A small segmentation model, trained from scratch: encoder layers 8, held-out accuracy 99%.
Rows from block 3 of the encoder of a small segmentation model, named by matrix and row number. Rows with one number belong to one neuron. Each number is 50 + 12 x the weight over its row's rms, rounded and kept within 0 to 99. All counts start at 0.
After each neuron's rows are labels from the 100 images, of 14976, where the neuron reaches its highest value: "responds to" is what is common among them. Only what is clearly more common there than usual is listed. The data: scattered letters and digits in many colours. In brackets: how many of the 100, against the usual share in percent.
# fc1: MLP up (encoder.blocks.3.mlp.fc1.weight, 1536x256), inputs 0-51
# fc2: MLP down (encoder.blocks.3.mlp.fc2.weight, 256x1536, transposed), outputs 0-51

fc1.352:51 49 54 49 43 45 42 24 53 70 29 32 36 47 65 50 52 50 33 54 65 70 67 53 39 56 47 43 60 54 24 48 56 44 60 50 60 31 47 49 57 58 36 41 75 54 46 30 58 42 40 37
fc2.352:46 58 50 55 69 36 66 52 43 80 71 35 65 53 62 43 42 54 53 37 52 35 39 61 40 65 30 61 45 71 64 51 51 59 56 52 45 51 33 49 52 60 41 68 64 47 72 56 52 41 54 45
responds to: red (96 vs 39.4); orange (46 vs 19.3); yellow (43 vs 19.5); pink (43 vs 19.7)

fc1.264:47 74 53 27 39 38 34 22 59 48 52 41 22 43 38 54 59 45 54 42 61 66 65 66 52 40 76 53 48 73 17 46 55 24 59 41 38 57 58 62 56 63 58 33 38 63 44 60 28 43 50 45
fc2.264:57 40 49 41 31 46 44 70 64 39 29 48 63 63 30 59 43 61 41 52 64 46 47 52 56 47 49 37 37 69 46 40 59 77 36 45 76 34 39 60 49 50 59 54 52 43 50 60 76 45 42 55
responds to: yellow (77 vs 19.5); orange (53 vs 19.3)

fc1.689:25 66 57 74 27 61 37 63 55 35 56 60 49 40 41 75 46 52 45 73 64 50 29 33 63 44 40 40 51 73 54 27 45 39 44 47 53 48 44 66 29 30 46 65 58 61 77 42 63 63 37 34
fc2.689:42 54 75 43 51 41 79 51 56 37 58 43 22 70 59 65 44 71 54 42 62 44 66 48 49 38 70 33 71 44 47 55 53 46 52 54 52 49 54 70 58 43 46 45 48 49 47 38 56 46 32 54
responds to: orange (67 vs 19.3); yellow (52 vs 19.5); pink (40 vs 19.7)

fc1.539:43 59 65 60 41 65 34 62 59 69 55 38 46 50 55 38 80 58 51 44 72 46 55 77 53 58 37 60 39 46 42 52 46 39 55 49 54 48 51 67 42 36 51 45 55 73 65 67 47 57 51 53
fc2.539:49 29 48 68 54 57 48 51 46 57 49 47 45 44 40 34 32 44 56 45 51 45 34 69 41 53 54 42 41 46 62 47 67 65 38 43 55 29 25 69 59 53 50 50 61 39 70 51 43 47 56 69
responds to: purple (51 vs 19.7); blue (48 vs 20); brown (42 vs 19.9)

fc1.720:43 53 43 52 50 52 71 42 48 47 52 36 50 35 52 43 56 60 68 63 43 47 32 42 75 59 52 52 36 51 46 69 62 53 45 46 59 44 58 54 57 47 83 40 55 37 45 37 45 67 64 51
fc2.720:28 44 74 49 47 41 36 60 53 59 47 33 39 53 60 40 50 43 45 59 56 58 64 76 48 55 50 32 61 51 47 49 60 53 70 46 39 46 40 78 42 54 42 53 41 40 49 66 48 30 65 36
responds to: brown (58 vs 19.9); purple (42 vs 19.7); blue (40 vs 20); count: six (37 vs 16.4)

fc1.560:44 42 52 29 55 37 26 51 46 40 24 27 52 51 61 49 31 48 60 34 43 48 47 51 45 55 26 50 23 58 36 54 52 36 37 40 64 37 65 52 61 46 50 51 59 64 67 73 53 57 55 52
fc2.560:40 54 54 72 41 53 27 77 32 44 65 58 59 50 32 47 31 62 57 39 68 52 45 45 60 54 39 54 47 47 42 70 57 60 45 57 58 38 29 34 58 44 64 61 68 61 70 44 47 49 60 39
responds to: red (76 vs 39.4); purple (51 vs 19.7); blue (49 vs 20); black (45 vs 19.7)

fc1.360:58 65 55 20 27 71 60 67 55 56 54 54 61 48 39 70 28 62 49 33 40 63 28 38 49 51 59 55 53 43 44 44 52 38 58 44 38 44 62 53 54 51 40 31 57 34 47 64 51 40 83 45
fc2.360:51 60 44 44 66 50 51 55 75 47 75 41 27 39 65 51 31 36 42 34 50 59 51 46 81 51 63 55 59 46 42 46 46 29 44 41 31 69 40 48 60 38 42 34 40 30 46 55 29 46 62 59
responds to: orange (63 vs 19.3); pink (52 vs 19.7); yellow (41 vs 19.5)

fc1.519:52 57 46 24 68 44 49 20 43 29 51 51 53 57 50 28 68 57 52 62 59 18 55 59 59 48 50 51 54 54 47 42 47 35 51 22 65 60 67 32 70 39 67 52 54 43 80 44 40 40 52 54
fc2.519:59 66 27 52 41 55 48 64 55 40 44 49 70 55 39 77 43 61 47 72 44 44 48 59 66 44 62 53 40 33 64 64 45 79 37 50 59 53 44 89 55 52 49 53 51 44 28 55 42 48 58 52
responds to: white (45 vs 19.4)

fc1.717:46 41 47 55 48 48 54 33 37 48 36 75 39 53 44 64 60 74 50 62 46 47 55 33 49 39 46 65 55 29 49 48 55 55 37 40 55 42 45 55 36 26 56 49 57 47 63 43 66 45 28 69
fc2.717:49 59 46 51 51 51 31 52 68 49 55 91 69 58 45 54 54 42 62 63 75 60 71 49 52 73 37 44 56 56 65 51 50 43 45 51 64 45 57 56 47 46 36 46 57 50 43 66 40 52 55 52
responds to: purple (53 vs 19.7); count: six (43 vs 16.4)

fc1.666:55 53 67 47 57 53 52 31 31 26 56 51 55 56 82 46 47 60 31 63 57 45 57 55 24 59 66 44 52 50 39 75 44 50 42 59 32 48 53 43 53 47 74 52 71 42 33 79 35 66 37 60
fc2.666:59 30 29 61 33 56 55 58 60 52 60 44 51 57 63 40 71 72 60 49 60 52 57 28 51 40 42 50 59 43 48 47 53 49 45 51 39 27 31 33 64 39 65 63 67 55 37 33 30 54 62 51
responds to: brown (57 vs 19.9); purple (43 vs 19.7); black (40 vs 19.7)

fc1.430:67 42 59 63 30 63 54 51 53 47 47 51 61 56 57 52 49 40 34 35 68 64 75 56 51 39 64 55 52 30 45 49 59 48 49 53 42 37 43 41 32 61 63 43 45 45 44 37 65 75 65 48
fc2.430:65 48 37 37 69 66 35 47 41 60 72 57 41 51 39 52 32 63 61 73 62 41 39 49 68 79 79 61 36 30 47 48 33 47 46 34 48 49 18 78 45 52 43 47 49 51 60 45 44 32 65 56
responds to: green (68 vs 39.1)

fc1.656:36 52 47 63 43 57 55 47 66 57 41 60 60 50 33 61 55 48 72 36 49 30 78 40 53 31 47 63 59 59 63 50 59 41 64 35 46 41 35 56 51 64 58 38 42 65 62 42 63 37 53 20
fc2.656:38 34 48 45 31 36 49 58 46 47 56 54 38 51 39 55 52 39 41 55 57 37 45 80 47 51 54 53 43 52 45 52 48 38 47 52 59 40 46 31 48 45 70 61 49 17 57 38 51 52 69 44
responds to: white (65 vs 19.4); pink (44 vs 19.7); orange (43 vs 19.3); yellow (42 vs 19.5)

fc1.141:58 53 46 46 50 51 63 61 61 74 69 54 57 69 45 41 50 69 56 60 72 50 77 28 46 50 47 57 46 42 74 72 64 31 50 45 60 37 35 55 29 48 42 51 51 76 48 46 65 50 30 49
fc2.141:52 48 53 55 43 56 39 43 43 52 50 49 58 64 38 48 39 38 38 22 46 42 30 66 45 50 53 64 36 45 38 43 57 41 69 60 31 47 29 68 53 48 41 60 53 44 40 35 39 51 51 61
responds to: brown (53 vs 19.9); purple (52 vs 19.7); black (47 vs 19.7); blue (43 vs 20)

fc1.250:36 42 43 58 68 45 52 69 63 61 31 62 54 63 82 42 65 46 48 48 32 49 49 66 51 23 57 49 54 53 58 59 29 39 48 42 59 58 43 72 46 16 51 44 49 62 43 24 33 35 49 53
fc2.250:37 41 37 52 54 31 52 70 43 47 32 62 54 43 37 50 50 42 49 54 49 54 42 52 56 24 52 68 61 45 76 37 61 43 42 60 52 50 50 59 64 49 75 41 65 34 49 58 54 31 65 37
responds to: brown (64 vs 19.9); black (46 vs 19.7); purple (43 vs 19.7)

fc1.382:16 48 44 35 64 49 42 62 29 58 34 36 68 44 63 49 62 36 36 57 44 47 46 45 44 38 38 69 50 42 53 23 64 65 32 54 47 55 51 60 49 44 50 41 33 44 41 53 31 52 35 59
fc2.382:57 35 70 60 69 55 60 47 45 51 37 62 59 70 36 52 65 55 56 51 53 37 41 66 58 56 55 68 45 22 41 56 50 38 33 51 68 37 50 45 37 57 58 38 47 38 67 64 63 60 71 44
responds to: red (100 vs 39.4)

fc1.687:50 38 61 59 47 46 40 71 73 60 57 61 44 46 56 37 49 71 51 44 37 46 66 46 45 34 44 66 49 52 25 47 46 64 48 63 47 43 51 46 43 54 73 52 56 57 51 61 44 24 50 51
fc2.687:55 31 55 37 45 65 34 57 56 39 61 63 39 27 42 47 52 54 63 50 57 47 45 40 60 32 41 80 55 48 60 39 45 52 58 75 44 49 38 45 62 47 58 52 58 54 41 61 68 26 46 46
responds to: purple (56 vs 19.7); blue (54 vs 20); brown (52 vs 19.9); black (48 vs 19.7)

fc1.24:39 46 56 59 53 49 64 39 46 46 50 53 42 44 36 39 41 60 64 62 47 45 31 62 55 45 56 25 44 61 54 40 48 90 70 47 35 41 52 60 53 41 63 38 52 63 48 51 31 82 51 35
fc2.24:36 43 45 57 51 68 34 66 38 54 64 59 63 41 79 63 38 49 62 54 68 48 69 66 44 47 64 42 57 59 60 65 58 35 45 44 50 61 47 42 36 45 44 59 60 60 41 43 41 53 42 40
responds to: yellow (49 vs 19.5)

fc1.266:58 23 46 28 61 44 82 32 48 39 25 34 36 35 41 54 49 45 56 44 55 64 66 64 46 55 50 48 49 58 45 41 49 46 65 64 83 41 40 60 46 39 37 39 69 46 33 43 54 60 56 53
fc2.266:49 56 38 50 55 62 33 63 42 62 77 56 62 43 54 39 52 59 28 45 70 39 45 62 38 52 52 48 63 47 54 37 46 41 52 61 41 45 65 50 62 44 64 69 67 63 43 51 72 71 67 46
responds to: red (98 vs 39.4); yellow (41 vs 19.5)

fc1.409:35 30 52 36 64 65 79 79 38 23 50 61 62 48 56 60 54 41 43 24 60 43 47 62 43 41 37 48 31 55 38 38 38 64 52 35 39 44 52 43 48 46 57 53 52 57 54 45 73 56 28 47
fc2.409:57 48 65 48 42 57 54 27 43 41 43 70 40 61 22 45 50 62 54 42 45 70 58 50 26 41 37 48 56 31 32 43 55 51 26 45 52 39 29 39 55 54 43 43 53 62 32 44 55 69 60 68
responds to: red (100 vs 39.4); yellow (44 vs 19.5); count: six (40 vs 16.4)

fc1.675:57 66 64 48 54 54 70 49 50 59 58 30 44 69 43 36 39 28 48 50 63 56 67 35 55 56 46 52 21 60 69 60 59 48 31 66 63 58 56 64 24 39 57 42 58 39 48 58 57 68 48 47
fc2.675:54 50 62 48 61 46 67 55 52 69 25 32 47 45 41 32 49 62 55 37 37 56 44 38 35 68 41 41 49 52 60 66 57 40 33 52 54 54 56 42 46 69 71 53 66 43 42 57 60 44 72 59
responds to: yellow (58 vs 19.5); orange (53 vs 19.3); white (52 vs 19.4); pink (49 vs 19.7)

fc1.139:43 42 45 37 51 62 34 56 36 71 57 38 48 56 41 43 38 30 62 36 44 62 49 63 29 56 50 38 41 69 44 59 58 39 41 46 61 53 43 61 49 47 37 33 38 21 62 29 67 42 55 55
fc2.139:52 41 44 30 43 18 47 36 61 32 49 52 49 54 64 54 35 38 42 39 55 61 33 48 44 57 61 44 51 43 46 53 42 40 59 48 47 56 66 68 42 64 62 52 32 45 42 35 49 45 26 37
responds to: purple (58 vs 19.7)

fc1.40:58 12 38 66 57 60 57 72 66 58 33 75 56 47 46 39 39 65 47 56 47 63 43 60 53 40 58 63 35 32 55 61 42 50 54 44 50 38 56 68 47 60 51 36 51 44 57 59 48 49 53 35
fc2.40:51 38 49 54 42 51 49 48 67 57 58 67 43 50 50 60 51 35 49 54 55 43 74 77 43 51 59 64 52 55 53 52 64 61 54 44 59 44 42 49 49 36 52 29 40 63 53 44 62 27 56 51
responds to: purple (57 vs 19.7); blue (52 vs 20); black (44 vs 19.7); brown (44 vs 19.9)

fc1.754:52 35 62 61 46 38 46 46 55 47 52 53 33 78 51 67 51 56 47 38 54 52 67 47 39 62 55 51 26 58 43 33 49 60 37 43 30 34 48 53 48 60 56 41 60 58 55 63 45 36 63 46
fc2.754:59 27 42 49 40 54 36 53 51 59 64 72 39 32 49 54 58 54 70 62 43 61 40 48 76 36 46 65 44 46 65 58 51 53 50 59 38 43 40 61 66 41 61 43 44 68 40 67 42 44 44 44
responds to: purple (52 vs 19.7); brown (50 vs 19.9); black (46 vs 19.7); blue (44 vs 20)

fc1.228:44 41 71 41 47 62 40 40 43 51 50 54 40 63 61 56 38 71 22 59 66 45 54 56 41 37 48 39 32 34 43 65 44 71 57 51 53 57 56 73 71 60 71 58 61 46 47 45 41 36 40 48
fc2.228:47 59 53 61 52 49 31 44 33 40 67 68 34 38 46 61 43 51 54 38 45 42 38 53 69 26 55 39 50 49 32 45 54 48 67 45 45 33 47 48 48 59 32 70 47 57 39 56 32 50 48 62
responds to: white (55 vs 19.4); yellow (53 vs 19.5); orange (50 vs 19.3)

fc1.45:55 56 56 28 60 60 24 74 47 49 65 46 48 32 66 47 49 60 54 28 49 44 71 56 61 63 23 58 57 52 35 59 61 49 47 57 52 41 43 38 49 47 56 49 48 55 37 62 34 34 35 53
fc2.45:39 37 44 56 41 52 31 57 51 40 62 54 43 47 45 20 34 64 49 43 51 62 37 50 66 54 54 55 56 64 51 39 50 53 52 46 61 27 37 62 58 47 45 52 45 61 65 59 60 49 46 34
responds to: purple (59 vs 19.7); black (57 vs 19.7); blue (54 vs 20); brown (44 vs 19.9)

fc1.402:47 61 60 63 42 63 34 39 40 28 40 47 67 41 45 62 67 43 20 74 51 69 53 56 57 35 58 61 50 69 65 46 32 63 47 45 61 77 60 51 55 40 50 54 68 65 35 52 56 58 59 61
fc2.402:51 64 54 63 56 58 32 62 40 49 66 49 47 48 45 49 62 41 37 18 51 48 29 44 40 55 31 37 48 53 41 52 63 46 59 42 44 53 54 65 55 60 53 63 43 70 56 60 28 75 39 43
responds to: red (98 vs 39.4)